From a checkpoint of a small spectrogram enhancement model.
Model: 7.55M parameters, arch unet.
Data: trained on songs of 200 made-up bird species, synthesised, often over outdoor noise, 39062 training examples.
Rows from block 6 of a small spectrogram enhancement model, named by matrix and row number. Rows with one number belong to one channel. Each number is 200 + 30 x the weight over its row's rms, rounded and kept within 0 to 999. All counts start at 0.
After each channel's rows are labels from the 100 clips, of 14976, where the channel reaches its highest value: "band" is the frequency band that holds the peak. Only what is clearly more common there than usual is listed. The data: songs of 200 made-up bird species, synthesised, often over outdoor noise.
# convs0: first 3x3 conv (model.mid.0.convs.0.weight, 192x192x3x3, each kernel summed), inputs 0-191
# convs1: second 3x3 conv (model.mid.0.convs.1.weight, 192x192x3x3, transposed, each kernel summed), outputs 0-191

convs0.18,231,230,243,209,172,182,210,250,216,271,209,198,223,161,181,214,195,226,209,233,186,114,172,223,221,229,222,254,217,164,168,181,232,178,220,199,247,176,165,203,209,191,182,216,215,165,184,197,180,144,199,220,128,228,189,220,206,192,188,150,190,200,185,220,210,198,170,199,230,165,222,192,247,217,228,159,213,188,182,250,259,219,132,181,205,194,172,240,190,246,209,192,212,195,266,207,195,226,217,248,225,185,231,214,179,196,243,207,255,160,138,261,167,239,187,190,152,238,224,226,186,202,219,212,147,232,221,209,224,168,197,165,207,224,151,138,215,219,255,236,191,226,196,218,193,218,189,207,286,165,189,223,163,199,192,184,173,238,227,219,165,224,138,200,196,198,186,200,165,183,224,263,217,213,202,210,172,135,203,201,181,220,224,164,211,198,231,206,206,213,219,158
convs1.18,184,231,197,203,224,216,195,158,218,158,230,187,211,202,231,155,227,190,214,180,226,283,212,202,162,161,203,192,200,211,186,203,200,240,203,194,214,199,238,209,210,161,240,222,198,210,186,255,200,241,221,195,205,291,218,160,195,214,208,194,216,242,215,184,155,230,216,199,186,194,222,183,213,207,177,200,190,205,204,216,169,194,201,191,197,181,238,192,239,167,203,147,199,197,150,214,221,189,186,221,141,230,198,217,212,209,212,192,264,181,177,142,198,173,205,197,192,180,181,195,190,216,177,239,338,171,206,193,199,165,225,195,235,179,228,295,168,205,196,243,193,154,246,208,168,123,206,165,159,211,155,159,231,260,276,185,208,189,212,188,186,197,262,207,230,219,259,189,188,228,223,174,208,193,167,181,277,171,219,212,192,226,196,215,220,196,194,230,206,230,230,193
band: 500 to 1000 Hz

convs0.161,154,207,173,182,264,220,190,169,189,170,151,257,261,200,232,202,187,187,211,177,227,250,221,170,177,247,205,239,244,237,220,229,196,181,253,273,175,169,216,206,162,201,196,117,259,232,219,211,201,210,185,120,197,191,165,111,159,217,190,195,157,219,202,182,257,207,216,208,152,203,221,218,214,188,210,216,205,208,247,251,180,204,211,169,192,205,222,206,204,195,183,213,218,173,161,191,259,188,167,193,164,203,164,197,204,175,164,169,209,146,204,203,239,136,224,164,198,220,186,182,183,175,183,236,257,232,231,200,176,217,237,211,201,138,241,250,180,230,212,224,211,178,167,184,207,195,212,194,187,211,220,219,195,238,168,177,155,171,160,198,164,158,188,209,176,161,205,187,225,220,231,242,224,172,183,226,229,249,204,159,208,227,188,232,181,213,209,173,222,174,156,223
convs1.161,253,187,224,217,251,169,181,201,157,197,186,185,209,229,263,216,194,187,180,229,242,146,201,214,197,201,179,166,205,171,173,143,200,197,212,219,155,196,161,166,204,240,163,190,152,201,177,172,182,168,174,200,173,182,199,263,223,215,178,211,177,176,201,185,155,154,180,193,186,198,161,250,239,215,180,210,199,214,185,181,212,229,185,186,248,211,222,207,190,172,215,204,197,181,247,206,188,209,229,190,204,182,201,141,162,172,171,228,191,238,155,209,217,181,201,184,203,226,175,170,311,165,203,185,156,210,173,210,160,229,110,259,202,219,215,143,181,171,218,127,229,236,164,214,218,232,242,173,234,223,244,176,214,193,261,214,192,170,226,262,224,221,195,174,255,209,189,198,238,180,238,205,181,215,251,192,152,226,197,220,262,199,236,211,213,184,233,207,196,215,214,254
band: 500 to 1000 Hz

convs0.146,256,188,224,193,179,217,202,243,174,191,217,149,241,199,197,190,191,184,281,253,187,211,197,207,177,232,217,188,285,223,194,163,210,204,172,153,173,210,208,161,222,197,138,201,130,218,207,127,230,170,224,177,204,176,184,186,214,222,184,210,180,180,199,199,252,216,200,205,188,230,247,227,171,251,192,185,247,259,160,207,236,188,173,217,173,213,213,244,212,230,202,208,238,226,193,221,187,228,176,133,279,179,219,181,247,148,252,234,137,195,178,229,176,180,117,166,209,240,208,221,218,214,243,205,207,190,201,224,219,175,154,170,178,154,198,162,199,200,206,209,195,198,255,212,191,243,240,222,243,205,225,200,230,218,212,215,200,243,164,199,223,246,191,215,216,197,217,181,161,171,234,164,195,226,162,229,237,172,172,210,231,185,166,228,221,189,186,221,174,183,240,181
convs1.146,175,176,220,160,188,197,173,202,210,163,157,252,245,204,183,185,163,223,191,188,203,198,209,174,201,182,170,158,170,237,189,337,223,165,227,214,135,183,178,173,165,196,214,207,300,244,201,242,200,232,185,181,195,182,179,167,193,175,203,204,208,173,187,202,276,161,243,243,233,194,191,197,178,158,169,164,168,223,276,174,187,177,190,167,204,243,176,209,196,196,195,240,248,201,212,196,228,166,207,157,193,207,204,224,201,212,215,205,149,232,214,188,166,204,206,198,195,180,223,151,184,163,193,173,218,207,158,227,251,200,228,224,210,197,245,259,180,179,203,251,203,189,176,198,176,265,186,182,152,179,223,230,192,184,170,182,180,201,184,213,199,162,290,180,189,235,184,196,195,222,206,248,201,178,217,227,194,216,151,211,227,197,198,176,177,192,184,223,244,187,144,198
band: 500 to 1000 Hz

convs0.64,220,247,162,193,196,184,187,199,188,172,212,243,196,210,229,125,214,223,206,229,164,241,214,222,168,155,198,220,196,204,204,236,226,208,223,180,186,201,183,221,181,207,221,230,220,161,171,220,221,227,184,174,198,191,208,128,193,194,222,194,199,174,199,196,219,186,204,212,174,205,171,159,188,108,222,185,171,247,242,173,146,171,178,265,200,183,183,183,238,189,145,206,218,187,199,173,198,182,160,180,178,169,121,199,208,178,216,227,189,222,240,209,288,189,151,214,197,273,220,206,232,214,211,256,262,211,169,160,221,213,236,175,236,173,194,205,174,272,185,179,227,180,154,227,229,201,198,167,199,210,208,199,178,216,197,160,141,194,178,256,209,169,194,194,255,202,218,162,234,245,191,238,235,208,200,215,206,166,160,235,226,200,235,247,190,229,172,223,215,207,116,226
convs1.64,223,178,219,160,221,250,187,232,188,262,208,181,202,186,222,292,218,193,165,228,257,105,211,199,169,233,177,206,148,187,194,192,154,147,216,191,181,189,180,179,194,188,210,180,234,250,200,204,178,217,174,199,191,192,227,266,197,190,182,192,171,210,211,191,193,202,224,200,237,170,225,196,216,183,216,209,144,212,216,169,207,210,205,176,210,193,166,218,151,189,190,207,189,181,174,202,200,192,223,205,186,193,289,174,197,192,186,189,120,210,230,140,181,212,209,183,208,199,191,212,226,205,208,207,151,241,215,177,179,199,129,246,209,182,235,191,214,171,206,181,178,199,209,213,206,189,212,215,183,189,186,255,183,226,197,210,319,214,206,182,220,192,178,182,198,180,187,228,194,197,204,147,148,204,209,179,141,203,274,195,190,210,200,223,190,234,247,214,215,205,323,236
band: 2000 to 4000 Hz

convs0.40,140,171,223,177,190,189,185,192,213,184,183,214,225,200,179,174,206,226,180,206,211,230,190,185,199,241,208,216,203,209,236,250,241,195,242,257,182,190,223,199,241,168,228,157,236,213,195,221,201,217,159,125,235,189,184,189,204,184,192,249,210,249,220,174,182,241,223,176,166,181,206,194,214,211,195,190,188,195,275,215,193,225,257,142,191,209,216,169,177,250,169,187,220,152,204,238,275,192,182,146,224,219,151,208,208,229,162,196,210,177,181,190,185,154,218,204,189,214,204,261,194,239,192,186,272,223,191,151,199,186,209,192,178,209,246,234,196,245,169,229,158,146,196,184,198,213,208,214,236,226,174,204,196,188,184,214,192,145,170,149,126,189,198,180,208,116,248,222,222,256,268,198,211,129,196,233,237,217,235,207,225,216,178,232,200,184,195,223,196,185,134,179
convs1.40,237,194,263,203,179,170,193,208,234,196,188,186,232,208,252,224,199,232,195,217,176,130,204,212,169,161,176,164,181,208,151,123,212,247,237,198,198,168,178,156,158,221,129,149,120,161,189,146,178,190,215,184,192,138,199,221,178,232,183,222,184,140,207,190,138,125,171,176,142,198,187,223,211,187,206,220,214,223,164,241,182,195,177,188,223,263,203,186,194,174,197,186,190,202,241,194,201,218,217,179,165,158,219,171,186,199,189,187,216,210,166,208,208,202,193,194,199,192,162,166,306,206,178,187,142,196,195,191,205,203,121,236,165,245,216,152,186,201,189,182,183,223,177,192,213,212,207,166,205,234,233,193,245,169,211,200,193,198,188,232,203,240,170,166,232,199,161,184,216,182,220,190,178,204,243,187,173,212,183,187,291,193,207,174,199,163,209,191,171,187,208,188
band: 500 to 1000 Hz

convs0.122,230,189,204,175,222,192,194,173,224,148,270,215,162,176,216,220,202,222,207,268,177,199,271,223,163,172,197,222,223,208,199,198,197,240,162,172,231,221,200,227,194,216,216,225,186,156,195,198,160,197,215,191,239,195,213,178,182,188,243,182,231,199,221,194,198,153,206,192,172,200,217,205,194,227,223,204,194,177,214,208,189,170,291,164,174,202,195,235,210,103,199,244,179,185,247,263,196,185,146,162,175,179,220,176,234,189,199,222,120,183,193,200,160,193,150,237,195,191,215,191,164,235,227,242,184,176,150,146,204,176,229,236,202,215,206,230,232,209,191,219,192,217,224,192,196,214,186,174,216,203,160,188,214,207,158,241,170,215,179,224,200,179,235,213,238,228,230,259,200,224,163,134,195,126,242,251,164,211,216,221,202,201,264,182,172,230,185,224,232,156,123,201
convs1.122,196,171,221,182,189,216,173,175,211,277,173,144,210,210,146,199,155,216,201,217,209,188,195,199,167,197,207,190,155,221,197,150,157,261,189,240,202,183,151,171,185,210,223,197,106,222,200,195,193,265,198,179,206,198,244,194,196,186,180,225,190,172,146,184,203,169,170,235,191,242,225,204,197,191,124,222,204,178,206,205,224,140,233,183,191,244,198,182,177,220,195,205,188,218,140,195,194,196,190,192,194,234,244,220,221,193,206,242,146,182,209,160,222,202,206,213,196,192,205,152,162,222,176,173,258,204,176,190,196,210,169,202,185,190,199,152,209,198,189,167,179,206,208,199,157,212,186,234,193,163,225,219,194,207,229,231,270,186,204,209,167,239,157,188,170,149,149,201,216,180,171,191,197,222,197,239,329,205,191,169,222,202,172,193,179,199,144,163,184,140,284,212
band: 2000 to 4000 Hz

convs0.181,233,148,222,180,198,177,230,208,193,209,181,147,254,178,180,230,185,242,227,232,209,188,156,199,186,219,233,191,262,229,179,151,228,214,235,148,209,182,193,228,171,168,147,203,183,187,196,208,233,220,194,158,180,204,213,202,150,154,176,210,178,165,159,198,236,169,188,192,239,245,184,187,162,268,210,219,225,174,188,220,180,233,166,202,189,224,213,235,209,230,187,216,154,265,222,168,199,209,207,123,274,171,231,199,191,143,204,204,146,194,187,182,206,230,156,167,282,179,255,165,188,175,199,216,195,194,198,270,209,179,141,199,196,226,248,188,197,201,187,274,206,163,211,217,213,216,216,216,261,203,220,207,243,177,211,239,186,200,241,201,165,201,230,191,237,219,202,203,123,167,154,228,222,231,208,178,238,182,224,174,243,215,236,179,209,209,199,180,194,191,202,220
convs1.181,164,200,217,184,169,194,203,182,194,192,194,300,244,224,195,205,204,173,146,193,189,232,220,204,222,161,190,179,156,223,195,333,203,153,189,237,150,209,192,169,217,187,228,229,303,233,220,220,187,244,188,195,221,207,222,183,212,183,220,196,227,192,188,184,266,187,233,244,219,183,206,198,204,197,175,170,205,220,296,135,216,184,198,216,240,221,162,171,208,233,194,210,266,204,187,205,191,167,190,179,215,209,206,227,220,221,201,206,171,170,215,195,189,187,196,181,154,176,197,159,228,180,214,179,257,197,161,242,256,199,251,210,167,211,191,242,212,175,235,201,166,202,168,173,205,271,219,219,174,172,210,209,207,185,161,207,177,190,230,195,192,187,269,174,189,169,144,165,221,171,184,204,187,188,196,242,199,208,207,181,199,201,204,136,216,181,214,218,178,200,154,200
band: 500 to 1000 Hz

convs0.24,227,215,249,186,150,189,221,214,176,212,199,203,126,192,199,159,180,211,232,177,192,204,209,225,188,208,209,208,167,182,166,172,227,206,172,189,185,187,193,190,194,236,210,248,218,211,191,204,197,192,191,205,227,195,203,240,192,246,195,164,189,227,273,211,208,191,265,184,165,213,179,190,220,178,234,206,190,161,202,222,185,249,188,182,198,146,204,230,173,237,207,173,190,214,213,187,198,208,169,341,110,175,219,250,183,261,198,223,213,193,142,168,221,240,246,215,184,209,202,191,171,260,195,226,195,193,189,146,163,246,182,197,170,234,185,157,200,187,176,171,166,228,177,225,208,206,201,219,194,164,156,141,174,166,229,191,255,209,279,223,200,174,202,152,176,152,202,202,165,199,222,137,194,227,195,205,186,218,222,233,173,209,162,227,211,229,200,184,222,209,251,151
convs1.24,188,214,166,240,169,220,191,205,165,180,239,216,137,168,228,206,191,195,199,178,138,283,195,227,230,180,241,243,222,170,211,158,155,157,198,185,232,216,227,234,232,167,229,253,233,173,210,215,233,211,252,319,162,266,203,189,203,190,246,186,195,226,192,204,231,219,227,174,197,171,225,204,224,203,203,197,194,179,202,200,185,166,179,211,189,155,218,207,202,214,207,241,177,215,139,181,177,217,175,281,198,210,174,199,199,243,232,220,214,165,198,215,167,216,207,186,204,173,178,225,179,209,186,184,223,172,217,124,213,203,261,207,241,169,171,150,201,215,177,263,185,190,216,201,215,172,204,191,125,203,205,175,163,185,189,205,178,160,197,170,188,172,206,180,185,189,239,163,198,195,193,172,192,199,140,205,203,196,165,161,176,221,187,143,223,244,178,192,158,212,142,150
band: 2000 to 4000 Hz